From a checkpoint of a small multi-label audio tagger.
Model: 6.57M parameters, mfcc input, norm batchnorm.
Data: trained on synthesised imitations of 52 everyday sounds, one a clip, 39062 training examples, 86.5 epochs.
Rows from block 6, named by matrix and row number. Rows with one number belong to one channel. Each number is 500 + 50 x the weight over its row's rms, rounded and kept within 0 to 999. All counts start at 0. Numbers have three digits each. After the name is the row's rms in percent of the matrix's.
# filt: filter width-5 conv, dilation 2 (model.blocks.6.filt.weight, 256x256x5), inputs 190-208, a 5 kernel for each
# gate: gate width-5 conv, dilation 2 (model.blocks.6.gate.weight, 256x256x5), inputs 190-208, a 5 kernel for each
filt.1 097:471453418415433528504511515510487498460452487455442411410449425402401416455528518519528544532528541542564553545570577567570531526515541532516477490505422429465439464531534492503514570582589602616413430407419481440447433451456477471476442440553559536554543477507453472498562576530564584
gate.1 100:470532516482496520534560564578494496493485482512537539544539498520532525551495487470469475512477434442445561534525532537493549551552559479481465500502517539560560544618609575554580560551564560546512547530541554509530496481490433441464484494440458450463452518494467459462588542518529538
filt.2 099:510496485472471591574524513505569498500514512463452427428421429398369361381489502502515518576548520534535537567553528509404405405386355546511547594591532525478492513555540517497506571538549569544501529506524555534565573562566518531526523512518462475476516523485452464483581564559550565
gate.2 102:510471494479469477460465453465488433465461468478469449422419521511514524512457473481471465496482478492499618618628622615532516546560602432440454470464529523527526516483478487497498453467486489463502508525528496570558595579539503498521532572466474468453457453440445452475492489507501519
filt.3 098:498464480492457501506520483445585521543533508480484513460463468430483496470467509514506495528536556555526510529536518477552535505488437524510532509474430431453453405527458474434384542586577574555432430469448417480500525503480457491472414405571528553516515572557567563520549573574558530
gate.3 101:483461463454484495491454448473479497494455481475463436455477522520515477475541540534504513539578573571596493526535564552454459437444427545568545509522533516519498513497539523506537469466473466473581552549506507500528557529540519501523535472491502506470488574606601553588484538545535548
filt.4 104:522541556570608498515524556544525501498481469538515464500451511542553541542560587543575573561528528524492545541539529505528533556534517563586580590566532522495580576520478500492501520539555541517557525554574593586556524531514529550536499491502509508511490527514521502493549561582568548
gate.4 100:551550541531536674697690648649448458477490497529522545523522553560579588593495479495484492487475501509535525519516520528559584564545534461442479522554526540538569575528535540532528492465432446479466451480493489448453470472486586577543515522465444487485501461416468504523516491471483498
filt.5 102:488456461468463486472504532549494478470483480569569590565568470463485458485535520490500491477469455467473469522520494483510551540526536517494494524530481448487532560503509518535534433446487515535646579564544548511511493465474401439451460462516475452482485521476456453461461463459451475
gate.5 101:496513518530485451456488511514524512535533533507528581610637496518495520506458472464482460527532544526499501507542523519443473473502516489527549581581492503505506542451465544567538528537567607622457489515549567571548587593561461497478498502517522510514478537541550521492505528582599587
filt.6 102:522548552548558613609581579572452463466467462562517524529542484477433415406577603587593622447463452471503524514497511533463476444431445417418431406408482514529531497501460457441431432416435406395564567563559538491477495515536483464441465488446471467415421503522532554572453427426443450
gate.6 102:512512532526522526542527566558446449454460435387413433447449450467478481463583559576542563490476479466464494483489485485406432454443437426422425410414504497501515539461474488471464456472469489489484485506491492503486508497502557558537550527432415411425422535539546524508544559568539547
filt.7 102:424430453476505449457460456458409427416450444428442454483512442442441448477523518531548557496493484528527547541549568568483509531548545403411428419408388433437466474380395408455472524546543487458446465486525552455443460536552475472485473487448431404424428533519484517526554553557530518
gate.7 100:469482448439454546527515534517406429417390380496507491490490459513497539497483476484469455499511527516498601574578590604474503481482515481508498470445508500490509490459469488488496507533537566564538546498436438526521499489516551549539561582493518546539465503528522506488514523548580594
filt.8 102:573565547550552526520505485491501494517528495503505483510478523539510542532435449452454444428438436467425444438445453426566563500472473552524564595607481474454479477439450454484461556539548563595474463483510514455474460512462573535539536507585606586605608450447445451443493466489493533
gate.8 100:584590584586571493493492484476506489472495503509512514529548578558546542552498512534534554442453456490482460462480481476528514516528546545532493518537513511496519568533522513524523521497450466490585564555581610575602581599592445462485456477479498487495494485512504534520568577560582578
filt.9 099:479495445463454484503544531475461487472466500539535559542554438401412441461476482485473453556564551532514546574566549525544530521529496445476496507529467465501492455503577546555572409456484493517484459469439466552589563521527499529528536500515523502482502559539500484509418490483497527
gate.9 102:530512500443441520535543514531529536510506523441445431457462574570586577569506474447459474556537517528518528512511514484504516521448400597598543593619541555538545551578546545540547501520524540538595550474481484554532494496494426475500477446551524532523505554514481487479538543544592587
filt.10 094:423445455458449458430422445430464484505542559446431435464465490501503515504503546557545541468518530542530408454448463456433424421429449517540509477470488486485469484394389383404373544523493463469516507503500529456484450480481453489484454435481548536510526472498524520525565549525531493
gate.10 100:494472475475469476471511504487489447455438440477489495492491436444462434407559562537529538623630612604586602617636659616487503555533523538525490487499528505458471474517555588547552432424441476478569564533493536575576562562574535518514497512515491487459416502523516511512526525544533511
filt.11 101:522522489491480485447446466466519495492499517505531490533531508495514516489486506497527523504477469484497530536535547550532539510550514498471436469483528517531530553669633612596581521528523513526566562559585560502540500497491438443451437436440421416418427376387386376378570552549542536
gate.11 100:570561557532530620625618614626505521541529522480479467481475477442494458465513501502484511477466464464481523518514509498513503535525538461493518514512569590572561575538539571562559431457500488464581595598548554633661665610599513506493493497448455478451452496484487464465438455488470443
filt.12 101:529534512503500430490481484452544532511470476504508535496479495503479458491525531496514532619625585554526512549555564533496537544550528505532499519514369357336370369499500496500513486493498505502462447442492529560551522512513469474460489465503496464442470640613563545527550549537543522
gate.12 098:553544545511508523531516547559502464471470484470454475474483473500500434420550557573565566499517552504486533541556535522530489480447444519511528527544463488473507522563587606592583548560579593568542558553567566585594643599595519494477500513490472481442448459507567528496533569626617571
filt.13 101:509525529539541488461455466457482474450433461623646631646637619663627644664452449465478467457466482526524495484502538517540565517549538541594570578604520500492538557550548517519505556529485459500589619616640632459463500495461475488459455412475513545557544427468474483492498502495496500
gate.13 104:453470460469450455493455462450445475450435436454462458440443469502484488446484496509503517477464463484482519525527528522456504494509504501474468478465443440439429442447479484468453491483434434403532546564563542476487500485489548554533529523410409408443461501455488514503611593568595572
filt.14 100:540511498533538535515510466448509508514539534436439480485442504508521542551549546519526536468466506536503493479504520486477476525501482552583552598610534525529455481561519527583591592600577608600515503489463477518482442493479562536544526499560573565630592490475508537531563566581653679
gate.14 101:458435434423418607607611604601471465446441446501490462446432426413394391389514478461450461557531510494467524523527528512492512501502475474446447435445592566523499509544537550555554460498512518485549513486484509492477481481463454476518537514486471441416441560543524508516507542569579565
filt.15 101:491454461464475401393413405376541537513502520590590593596588493476485492475502497481468467542564558550529488487505514496426378432435434556554534531549489508508477467491458442470478492508517538540507521476453489494482475514523464475501519495536495494516513542564550564587493499478499510
gate.15 104:541527515533536587595596597596489478471511503513499507522529505489469466480544553549558568503489482495498488504527526519491508495537516547520519543574625610583569565475487474475491466476481523531567567564590599534529522532546492524541539506510483450463461496469461481488463466472499512
filt.16 099:491487527518508460510511515510455458461444418506513508525527393462477489496531541493509564491485460469466490454442476485488467541575615551548541561543424485529516490500498504532495560532536552545498515504540536514478448445446463507503504498449447441436442548529495465443582568566598558
gate.16 099:507517497484482510531518520511395435475507498535539580569573609597589593559523533534525497525530547555519576578595611617552554578572590491529515534528556583595557595592585567599552495502500509559466512525600559490511509553500534563560537582533544520516474485480503504461498473479501541
filt.17 102:567554581559568539556533533571437448458457444496491503540558538551552537540517485469453466435402390378378505494489480482516501484481532531520500475492527532496489552529519526538548519567536524495508487492508513556526517522505580560552535534436450419412453430418432421418525533534508492
gate.17 099:502515527515528490462476490526607583569553553529527542540594434465503515597474481484479465491544558603618484517542567559419445469496535498513533483528532512552555609465495546549567477468475471503569561594560573574641649630607519564546552548467468466469488482499487506531470482487467483
filt.18 100:406361425464472460434419429465451439452486491502502442519498509498514524483463450467498489481479496550552444440447475492465492481514517366357375426428378410423474512365353375427424439430442440460349354374441472394383403466476465434423413453555513523572566527511529558551479471462463462
gate.18 102:439480483461427479488512509534520530545519517448446433436395536561552511496493501478475484588576565527516517512505508499483484485455404516536594533500520500485491485508518536507474471480525539513450485508509500496503487505491473501501541508551553551492476615630601568563497522529495489
filt.19 099:479513500476478453428410449448451456479460452399440462474490519547549556532431433394426445518532498496493483484452450455543576558535530428432422376359496482501514491450475461433479380359392387373390419398428434383434445422483534527532527532522538484472431522546521520520458461474431472
gate.19 098:513503517515504563591584559548512502494503478580590631615580490456451447478493485478497493552560579598577540525530535519556570567554556437454478494488498499567519516529523514513508435439467478499601598587579564585563565593580445445439456432392420412422421531515522536512458456480490474
filt.20 100:430472480492498430423463449484540568567538540525504510507512468468473502506656647643636605674695728684666507509518516504486518499561546500512501499518549493511520516452487524491492484526507503528455477465489483446506487456434431467470446412592589594597594530542537527514457492492468471
gate.20 098:498476466462455549527536514534475461467505490518525516548554495512478521538620617590605595523529549538472512526535506492541566519512525474462483519528551577534533520477495480499517457474487458466579543524548538590542531535520481513527524517504495512489465560541565568538432433461459465
filt.21 099:577596580564577512484509475490536523515529499474491523504481527523538521503494479495504527486485521537530484487495504508568531538488503543530512531535483492503505513587591602592564554536513535542528527528494516526517516526546573574564530550570569566591580550518534549589565558533545554
gate.21 102:535513522489478533489504528490499488508487464443439454447455607601596536511490490482474468514520507474500587583569546547531523517467453535554556533554528531530536542579592597558514479519549553542633608610605589528543559544548477466468482485492495481441440527543523490486580612613585592
filt.22 102:475480476462449508474497517529536555580555527549549549532520588600527512525537557531515517567571543505467571559546563555465451454458464557595609596538607599591553555559561549584589487502526534529563587560597544558566578559521503470523529525569597539499510496515495474462496485513541525
gate.22 101:481509501477476504494495493495455471469476468496482481498505482523537538530506514512489494515529546547543534533520517533526537530533534441432461467476502546565551530484490506511537474451468505535489490501496503486492485473497529519520518494412449472458458559604634646655542530535559581
filt.23 099:558560567564557453475462454496574571574567566429424436470485492477519527502545508511503491525530535514523445454458455456472446462502497505480475499497509496494504518465475492520540404408415453477555487485529491560552538542552493512481454505506522517514499559568561551562558541560553580
gate.23 098:553510507541537508505524549545495469481501497488496503510527517522515568580579565566558560575548536525534561553543523534522533536505509563553525515512493514502518532481504502499508501515497478456515520506485497555546535516520464498507541535503454432443469599573534547571591607576555546
filt.24 100:489482507498523485517518539510612618600588569439455453415386579571563549561438439446468450492487474472453463465468453450499494500486502521538504494475471504497477467519509496481467546552532534546445454453426449514515509465479461496511493469593573535513543506517506516518491528540518518
gate.24 099:590549491472456517503492457461582581546533508525567552592577466474464498459489500516496471496505507546508543517518543532573561497510461560561537547527540557568550530603564533517512522527484496491575557508502502602585565542525584578592548497442435460472430469470476513468569541504519525
filt.25 098:416448423427448507532557576646590602604605621535533544568617423405434438480474519517540524543552540543538458467473426431418437421427481444477486488499481526507561588490509485444475501515514510508471526540536586472499492496486464455460471456450452450458453495511492501484455489496437437
gate.25 097:479476468452425553546531556572455502497505498482502488476482496469465446470552544553541515467479479493476521521516523508437446450444471443463475512525525548552562558448463480512514386427452499512566560551581552606618613614568503524539509525535491463478475488492485483489433442453487481
filt.26 098:566534522539550459454445483496499464458464486508502466461477609567562545537559558558545556604569562530565475481497498508490486475504520500463480448472523491473493491426426412443449408416438448460532516545539573476467468474484525487476496497596561514466458630595565534562498495506515520
gate.26 102:504516501495493461458449426446502511514480481450492485497457458427399409406521528526554533596595567546538579579542535536436438416398429445502525526523409435448446444561580583541533438471492511519506557570546512587591594595544492460471489502501493471440442546560555527508577616617614620
filt.27 100:590600566531524552555556568563475489469454436442450480475481381425459456446615629616618608548553522486478578566540524515483522512499507509545519501500580558551542546520532537509491519541528539546554588571564551572587548525522573559544541557436459445435425497524502476482502535514520535
gate.27 100:507506525515514495469478466480506486463447455534530505487504593609622623598621605612639634555526485499512538530514514518514523506492465520511518520521569548493494520516523529521512543532535532505528545558531523548521515493498458452453457471459473460471480524507489483494555545560569550
filt.28 097:486456477521525499503526549559473460479480449434455433408397522516533494496498505492500533385353354346351508488480462473516498487525490392392418431410496517509519548424416452467475530534552531494449475470506537471466480517528643622598576574401386423444405441428454454445541516524552562
gate.28 101:615601572584558541545539529553476477466473472457450475466430477453468501496560551548560573507506519518515559545539540535520546518511496452437423421390553550504518521540530538535544502492460455460511504512513492602597602609587520517513546549410394408445460486486505528509553550540542555
filt.29 100:434430466478536418464474492465404411427412423455483481472486514550516517508576567606598599528503497492514496473461464478416420410410452496489455402414436448491464445458452474519508565527440354350447474489491516480454505501546490518487427415505489519550559544517537523566530466452406413
gate.29 098:542545563510474466480506487509581608593531510449476498482485519484502498529484508508492465623639623565536537550544541522484472509472437497544537454427511493505517516459469485451456398430463476481503501519475459562627616550519442463463502505556574553475469589558546494474475475501478482
filt.30 098:487480500489467551472464477480482484485475480501460445434438538508535512533409410426473458389381386380395477460448426451463463483441459507477507534515576527498545556522510485456472568528509497514522526551551515457465457454446445443447435468542523560582596441454464473469505497487466461
gate.30 100:515506472476478579576543530578429417447457436474447431463442527496477481462492494477482459528535535528501545559557561559495486445464458486463450430412491490488504492512511515513510511494483476484422431408399396518520505523517488480470492502479462472475439502501499515491504502502498507
filt.31 100:511537518489510497450449446487410427427400437461459476493528455469459477478449476462463471452466460467486565542548581592555568560582597528512501482519437451422445428513526537538544528500498537540505484476492524502511504469503513502502504502401445434380383420457443437427508509510543557
gate.31 099:571565552543537512512536549563604600590567583487480550498483408455478487516437471482467462524504510486489538512515509514581538525508481498543563504525435409454482470574605587562579589583593577554521535520486521608615608539547498519555544522499492482468465530524472459456565585563541520
filt.32 101:424422413428407473453458430454530534530561571476512533566581447473472493478364346391382375450438472474467414422436393389478464477473453467458464471466522536549583583508500502500508512496473440444435467503523506411425437433433517511537519510414402441406395439465477508499495490488475462
gate.32 101:485498486461485516544528566565507507507518513481465460476504548530532527552535525509527525613589571563590546532535526540502494503497509498446442431408566560546535527539527521520543533467447429434427405393409422447436422432457557570570571544466451470456473541523522544573529516489490492
filt.33 101:483415388394360539557544524537480466452448436450479477510531483478475528513536526542539517497485493538497493485500517497522496453509483503510511528509530543517504535461470465512525547563535540522474464457456480469431416446423511540543519521410423452465441532502493508476523537528545513
gate.33 099:475461479496535615573559582585429478462455469520537520510505519573594588584563532527504498554564546503537577555528506520491495491513504361451480435400621601593575555454445438463486436455464470457444472501472481536532528520559587559548562552459506516489481521555566536553420459468457464
filt.34 103:560585588595577491520478505519445500478459470322382388348371534492518495511473510492479489492546507512540518554535593581516536555555549411466478474502490496494481476530566559542536482484527523499501550537480488484564512456464479466472506519458489482474501474523488456502540553567573568
gate.34 098:532559578559556492490495489480452499518507488499529517505500487502480464461456434449449468489511522497501496505520509516492552575564545420443466478478546517530536515499525578553558434441477511511544576567563553555583585577571412465479508537436456447414399506551549528517467480504532535
filt.35 100:580560564542537523555529488483533540517507491437449470472476454539525498497449403412423417489461446435411500481453417408477518502457476541553569483472513508493504511560586615565524553582535457431485478511483486559460524491460534509508489470417420419398415461458449450450602613601545522
gate.35 099:553553556577557532534492493489495497518537548538569540550533510501482472462530537565571555533530563604618538544564586579560582571581552475454506521545548534503510525504491473519550417421454463488590582567573562526535588619616483482493481471476468504485457472455486497519460452474507534
filt.36 099:425434447454466501523546540543529543554574578558582582594627481499525521516498499499492523539518490494524483447408393421398393403394371530505495527545507519512531540481464434443449542529490484504601572575613614541532485526581500454453457487425454460460437538517517520536540484432429460
gate.36 100:464493472461438426427423439450480515504484500563554552563570518527536527507472496507517523479498503516507527516521521526475497483460473545568548536557489491499513493554576547532525525512503481491495530494501514541559542540543506505534528509409461470466481502518531526515618636617566553
filt.37 099:537528520524508646620586597642529545549568522557575581566606465489471492507469487512499512461487500489464452454490453453588569514520531482489510543524598594564591577458505499501481478448449477488463486486519523503493524515512441394418414470512561590618568409472489494466403419467492462
gate.37 099:541527515514535534515499508492518522524520560535540491540551542535567614606476487487506506520520526554538543538522526498581554485530519506493493514571489524488546543609576586580567503476470500523561560550523524561561562558532557547511509512432405460503517498488502480457485467487463484
filt.38 102:444479519506495446492496500510441471475477437464473498474477430440452461458502499505497547485521493513539534547526526556514509519474448490508500490482460500485445493540546508498464504490489490496547550557525504415422475473498483486481493528393403421436464491495508528548590596582574530
gate.38 100:484456436468474574612563582530485469464509513501498529535555524549514539544519550560576609566548563598633550524537558585480488475484538554500470546599562596567589567559540537591641597523501527538542512539583634518497521531561606569545542517523523487521568500495530550559511465448499507
filt.39 098:370387352313315481477454492509510556527481489553570573537545488471480485493449433470492489486497524551564475487488523528592590546534494452474431428475484458514506482505555585526543516506454467464395422397383384459495492453464404454448475459539547553548566447480517519502487502495502508
gate.39 099:441445453449481543516528539560385401406409416440465456443464510490464420441545545567578546481489492506501539534537546557450449424418484461473479475442541546553545558586562528536541442451436423424568588604598590513526542559576519501481493484445428425429449546555533521538521507496491484
filt.40 101:514494491490550564519505531510515507504521546445468493506527459478473466464402394357356418463445408410423432405361365393433435432449490473494465460476514526500489490464478479484483498489493509523412424460481525463451462458502432404420383404435450426416432464475478495513485485484498491
gate.40 098:531525532544534487464490469502518506508496487419446450481520550584600612631493488506527499624631651661618518500511534549534500460482518497489480493481494491572591588506503487474491509470425425481435422428435422495487489517533481447441455480498532532567563479481515519475526500475474488
filt.41 100:562530528505529491478497457468477485483495514533544553547541428444416439482499522542541530455485504500485517520529512505459521523502505481524537584591560523517525475456436460497484469493541572554505485544503507572516536540524610587590586582486456460474494461491503496507443497516529531
gate.41 099:526518511509485554567523573577533519524538494579564567564514564542551520540510502491493513555530523517506512494492497500512449447457480514488484447410491498473507512532541537521485453423414425436510468462456430526498512529488489485464498492531515534548565576564541531505527526506463436
filt.42 100:392370409442448479442491483533515504528530505534558526499476433396446423436549562556557549590591605565566473473466418439448409444406410497493512506465558490493527500470445431453452483486515511509482441427437399513547513529487434471484444480519558586607550530532540540510469443501464484
gate.42 099:510503508501513495497500487494437441469452426424438448467469537524562555545458472498487459510507544544522697701699721713602615594608591419447495506498510539525531512568549601577581545548562577600513510512503458545551576544545449501482513551446458491492437440427485491463536515556578575
filt.43 101:501481462473458572516514499483480490471469469517493545559555528520570557556557576550548574445462461489530478459455466473493426420439438495520473475473588570574556533552518478482515508485481446432562576492486483486487473468480514454460443452462522538543573485523523539560508488441457489
gate.43 100:568569584576548589613592597631528524486487510499513472467468571557583547553498539541551533545542528514480534539538528492543562498466438510510529518497567608589590589560574610546495499476495503482544548541521468624657632632601432434446464459533505537536524481474445466484522504547545501
filt.44 102:446453438460473524503501517543621607630594606535552527536523422406395435452526531506520517501489487524519475486479523515474495481513521470523529551549491500509511531504512516508537504537537602598469475496490474503502488508502460437450467484513491486500508570517502524507518538538572575
gate.44 102:484478472479476581566553557570328339329285300550509490490491531526521521526520513521530515485464456438436567560554557554528562531571598420454432405404498477483477475459458446451475476497506500481424459445444473499503502497508518537519512472437450445427439436414411387384475472458460456
filt.45 099:491486493504477535498514490492456444460449445495471490474520522541508489466525511532554570513500535536512470452483482479495524528529496478446493518495455464497497489505487465482451425401414409398450468481526534478466467491466509475441424462580562594596615527530549547512466428421432396
gate.45 102:550543548541520468461441467487436426422419457479463440451518557543551555542558571545547555484506506509555533535532531530538546481459459423456396437480496494531542533510500452450464509496483475490474468437461495589599592580592451460499490476526529520509527513535542567595499498477481474
filt.46 098:433464469441420501517496475466555533525552524589554557605601481521519496499533528519521537533512501486512460449456434451413477453444453542519528545513416446422478489472493490456475473444467487482447438447486499541538561548527491522544515519532528515497488558539536518540461437458462463
gate.46 098:468464461473464475500511490513465449468466457474474466512546557577574571579515488485494516558522528554560512514515546562500505510548610410423423428424521584535511523510543546563566439457444445442482495517517532525502498506494507503501488461501482495500496597569575592574487495495498495
filt.47 100:580554535527534535527556515498502483456471506544546526528517432400395419415477472449455445482460435454456508509506506514554580552556591449470438474526552543544548546504510482497518556597589614651550550529559569560567508527543514528496473489474450454439444499470453474485476502493520546
gate.47 098:518540542537513550556543540566425447457458422563563560550503525537538535527476487498478479494492494466450546534516511502520493471473479447485505493449543544535546569494503502534507531539539549536420443447494448509529540541463507498490494492495478521497486567588560508511528547544534517
filt.48 105:520520525511509512528515469476458450455483501561537521515510580598598572542439437453453459484450470494462478460450453429588554501500510535518528537538529544535544566557530518531517540549520536508606552546566560506452467467443492487458474472476518534553543466456487506479461475493484447
gate.48 099:585567547532505470491503489500429412379363384501476497472490537530534546545521519531511499505513514479477558565578563549577590561578562488458463462485531523527525527632575545555554511498511528544494468454455463598556589571560486510537577557481457456430426527529531515510588580565568578
filt.49 101:620574579580607489499513532507521534560561557516523500518506481481486483501567556556551531471490489525525509519509515534530519525514524517505504521520493530531534507546506502519556479505496489497635581590559556656645610630631451477501515530477469461471465561550545585569553539536527551
gate.49 099:501507504496498435472518511507506491482460472527527531552569515518502546520637624625630621610606612642642546541548562563433422426453423469510496507525436488511523521537520531542556514532530533546549544534546569576570569548587430429442445449498520532527510556550553557554540522505520537
filt.50 102:520520512541511559556556576573475457457468454509487504520496514497463492507486518524514530506494497499492529541548541520525547571561514459445428447444500495506478472459460454480475477489473489474502512515489489471478480485494525519536511501459454432435467461458471474477466479482501489
gate.50 107:552562537521544418446469471452422441444427442496475470488483525558529539552597583577587598529539529540544543534535530525462457446437438451450449414472523523518535533441442448435448518532532509524510484473452460503510492483497465471487475459392417409408457490501492493513508517518506515
filt.51 100:470467477463479505509520512511580563551532545457414432446430426412449438467497511536527534500497492509520452472481469462509546539480474472444452437421533513525517506481495552499477466449398382372581523554537517503470473482491491510493494500393345330348371559528494516535493498506500489
gate.51 098:510533525534550453431483486454469457475486505475427450416445499486502477459453483481469495483474477461478510512501506509428416401412434498475481478493529559581564572552556544531546514504496496507539551526517534548580569561593494488477487510378373415414431535553538527561601597550551547
filt.52 101:474494521537544462435449495518447466502499496438442439444451530521536538537507521489488457538528522516522486451429429450560532538558558461488510449392431430448466468473454474466477543542535492443439493494493401459516508514493435420415457449538561566539547545563563552548496470492447440
gate.52 099:549559570587568502509509524530517518518538522562564602615603544534562573553534535540530531609610606604591504521508503503488514528497472559560551554520490478494483510522568562566509472466460449422526522511534504561578580609574480481510511500521531539530497591575551550536525531496486454
filt.53 100:467454459470493549513543519481519530532531520458471503519472530542550551539408440459454452496506497510505471459453470465463450448473474461480491505485476484507477466442428448471450410359361395366381423464465427438423433451434521474461479505460456472510496426465456465455529527511527527
gate.53 097:506487472476490502516499579546538530523533540473519502527473444489471459447458454462438440526499513495500503495499487497393372390420413447454435384412554552564605545488530479478499438444427451492473516481463479527552523506541444474486508499441424416380388534541542519523523542521516527
filt.54 098:555540550554537628612602591579508519514495509514524495478496480470482480460512517516512481424419417427414521534536573546587590605644609511499504483509550530526500518552540527539538544547559569592523519490485506512540511524537514532540598593508494462488449419424399384389471470487486496
gate.54 103:465482487469478444472483483507458479473462475510499498513497449447454447452517509514528514540528539537553532522527519530526514536494535426408408423422512492513527545464493502513512517494484458448425462458482495535529522526530527512495477506427373404413392515500491488487499494493483485
filt.55 100:457470484485497483499517538501491489498509518554573570605574443483474502501565551559555546515515520530526524538538549536405453470469445596640600618674460462471476444517524515546562541553567600645530540529535547525503506522526512517512514522568572569572591500495498520517527541548568609
gate.55 099:428441473475487557538547562595496478494485519507503508486508478472455477482547551543554544435461477494528501516547567571508530583573608398417444436459538494502557595469473482510520479502542511512507496500529545521559574575566485502518528507476449459454471514531498515538418439430428447
filt.56 098:472476485473469428401369392394441424393420427462448470500500444490486497486494485487471470482446441453449578544516514532499474483449471503538536493474454440448408396459462425443449587592584531554446460421412432536502507496512492516542498491449446455436414481478468450456545561545532517
gate.56 100:480506525526531526522504467471484458457425424529511488464471529559572578573565583601603627567589570546523581595577553527515494446453428502492492484467476485469458492620596593569532513482485517463519520507508511594577632624630597600569540515484476527494500511511527522515575566550549479
filt.57 099:482487490478485435438450436425420472440420452534520497487473503507474494484517524522513520493488492485530500469512521526510473491529498445432426405438511491497493505476458466464502439432420406391528522502495534482470486463516480455510501416502480483460498544544527507538521522523498500
gate.57 101:523509521504467497483475492461461470483460436444467457448414567601599572559424450444437446472491494484460596580558557556598559545555521440464510511514517507503524480525538567498470467466489486510467525570542550519548550486492567525509507518414457460460440484505535524500574557562552578
filt.58 100:441441493505522444463486543563524532550504521479482496513511382373374383380445439480472466496512519480488464485479494497341353367407419527571568522536443438463471479461471474435497504521508497489432437449417400490481516492498469473490521511563558588547552534553565514505502516491507502
gate.58 102:486466476471494476469470480532452431457413428536540511508515567568580592560599615618625579521542572596574485492500522537525454441454501481456487484467473441481507516525546540533553445422427442477505471467484495487483496508522492483474479523501506517519494506522542551519435444466474477
filt.59 099:594589556542554558555539525528476489499468511434393420442418539531537524511572585601617628592555534522553607573572589594491481457449445514521531514509493542522482517486472449425448535495468466470542553539559579554526519534555503525566550539571547528504519577555544534544557560538528539
gate.59 098:506525536532503496490504493495429418434416445584540554560563507522518546519606600579595613498499507519519584580573564565537526549549548447485500512490521520541552526545569560569578493532542540546549570577595568609590581591566498500521497510407424417432444487501521512507482515509509516
filt.60 101:561538504459441491484476507508521493480492508534510476515498488417389438434467470482477474580519466456469620578563549550539520525542548625556512531530525518446445479577507480456464572597580590595552508494434450569511490485484499490510545546614522477490483517457420423415578527489485499
gate.60 099:635613547543545540496483508513541530466485508515482469477482595529528530536541520499518517552513470503507545537541544528615550566525488481495455480443533519509523498647625555548531506521556520462544526456498495639602535544571529583632602589498476437481479612592531552598564587569554538
filt.61 105:590607578562590453484501489483540518515537551501488487480494600555553551557498509500492460438427434442448384387396397394502498503490491545520487522545508526523528518539509510523523538485474489516496501468468486531515499516533450476479480452509496476501522480485477490478524492477477481
gate.61 098:504508517533551535546547536512466451481481469504503490483480517520512526529520517528520542451426439430446507501483471476415374327342380583541557511528487475482506511511508503515523591577554485452665643647638672532539569578564555534491480473378387432437468509479489482502567536514486479
filt.62 100:576540568588543526534512525493566520545545543519489491516527559570566595562508515519535523536521532540541542556560543530556529511531491549490489516517520502511504479533508523510487548545520528523520465473492491543520554536538499559545554533590555563574559518488499525540562548551552544
gate.62 101:535525494474513560585581604581486495498524507509545562564536563585581558571507514536502523530559577549550548540525500515580597603540532511544564564532629643636626633534528506484505485461470495443593603598538561498505473467472519483487490477463476501502471522556560546537492475491496493
filt.63 099:453476496499519407401434466513445468512499509582605586617628499511515523513522521522535524488477471463459437415401418422504480474486502498494513495491424425472501543446514504504503437454494497455516500524498555432487476492471461486490518470495499501494470531527527510502496532534503484
gate.63 100:465480485484485451459471500516447471492505487591597616571550528524538555575468461497510488538525570573561559550552536536554551542558579422410471479445501513541582577449475501491532434458465485477447440486525546534535575535518475481481482507478440466455399504494501531494491510524530519
filt.64 098:543564558534519485468476472480448455454461466536586578582588575587605572584535574560553527479499511544529458475502532529522545541558554507506488505491395444453479508466456493517499532515514508501392425448453459575630606600568452471481495541619620600592545448466491477480441418448489498
gate.64 100:513550576580575523522564583602489513498520483455493509539539546536550539496564572580574586487497506529529519520520538557499498511530574532526506511514520537558581597517550534581607571549514504514560596590607636579609640648658507513535521512505511502508511494513510508486500503481491487
filt.65 101:483462449450447505486463412364479476409393364482442437436426543547525532554593576568547588530514496507483525517529530512547525570532486531524518544541486497522494481483489480535479512552570581566507488488458419521516498511493531526525547552525529515529566487496459456437457488483515487
gate.65 099:497480439459463534548529532522485446436443468550534517476473597599613632617501502475465465537519530517524515504511498503552494453460471551518514513521452446413427474495516531559603543518534508502514470430460503493483477478495527488478468480517511525539538510522507505490550550569555540
filt.66 102:537524522510503532534490516496446435442454454480474486503510471467481478525473466469459444467473514496509588580609587589552561548505512376363375397417529531502507494551490471459479501512512509525436424390398391533502517527520615626647652662412425440423446449428454447458526495498480533
gate.66 100:456430445483459489479504495499498509540538545530573580579570534528500508520449455468479497580613623606598552569564550512518565547525464524534499504503484495527497515529539575570542501511452438433496531556559579486511521539521500528495467453503484447479486511520540545580539540552523498
filt.67 099:417420433435440457483477497514481508475486489492500506509514410417447432453432430402419424471468460478504481465499540562439459513505490490507484497498502507522538542488493537542555506504514530527497537541551523430419436436455465463459486518397414393396425505503482486504522521558562538
gate.67 102:513496484476505517496489475475474487492498501567573572581562562545521478466460489484465478460483494486501533545561568567564532489497514452461495472499501494481498536449470449450440487469468479492520524509485509561562557552549444428439457441522528544509483442454471463484461462463482507
filt.68 099:536507506475455458431397398414524503516480473518518494503476502490457449458470462474478463519507478455445490499478467453587613597568563584584576582568478456435454479527513493438444503534544546554540506540514519488492489474437428425410389383520530470470491564570571531506538537559537523
gate.68 099:547510493496525597599586597588498493489503523576579548569543514528532531551504483476484463433450462473485554561554538538571576558541591527512511493506521510478500487520511520524545503504494486508502479455447461541514503534529568562568596585494505510525537436445454481492453446456438462
filt.69 102:460467474499472538554501521521476475485469485476466461465462459481530535519574560551562565579580585572580529505510516508467491479484474543544555572567536536483491505425407400429427478479503526517529501475511509451444456477455466464460437434455462501494486604621655662636543561558562571
gate.69 100:547543526515487502534560549611491480485477480434447484475496472469491496492515502493496489499481498499486505507522530522554532558569552409411441448441490533548555603515505536530527461484506540570491459501486467578552541535503446468498527536526492491468437562530540538513511522551567550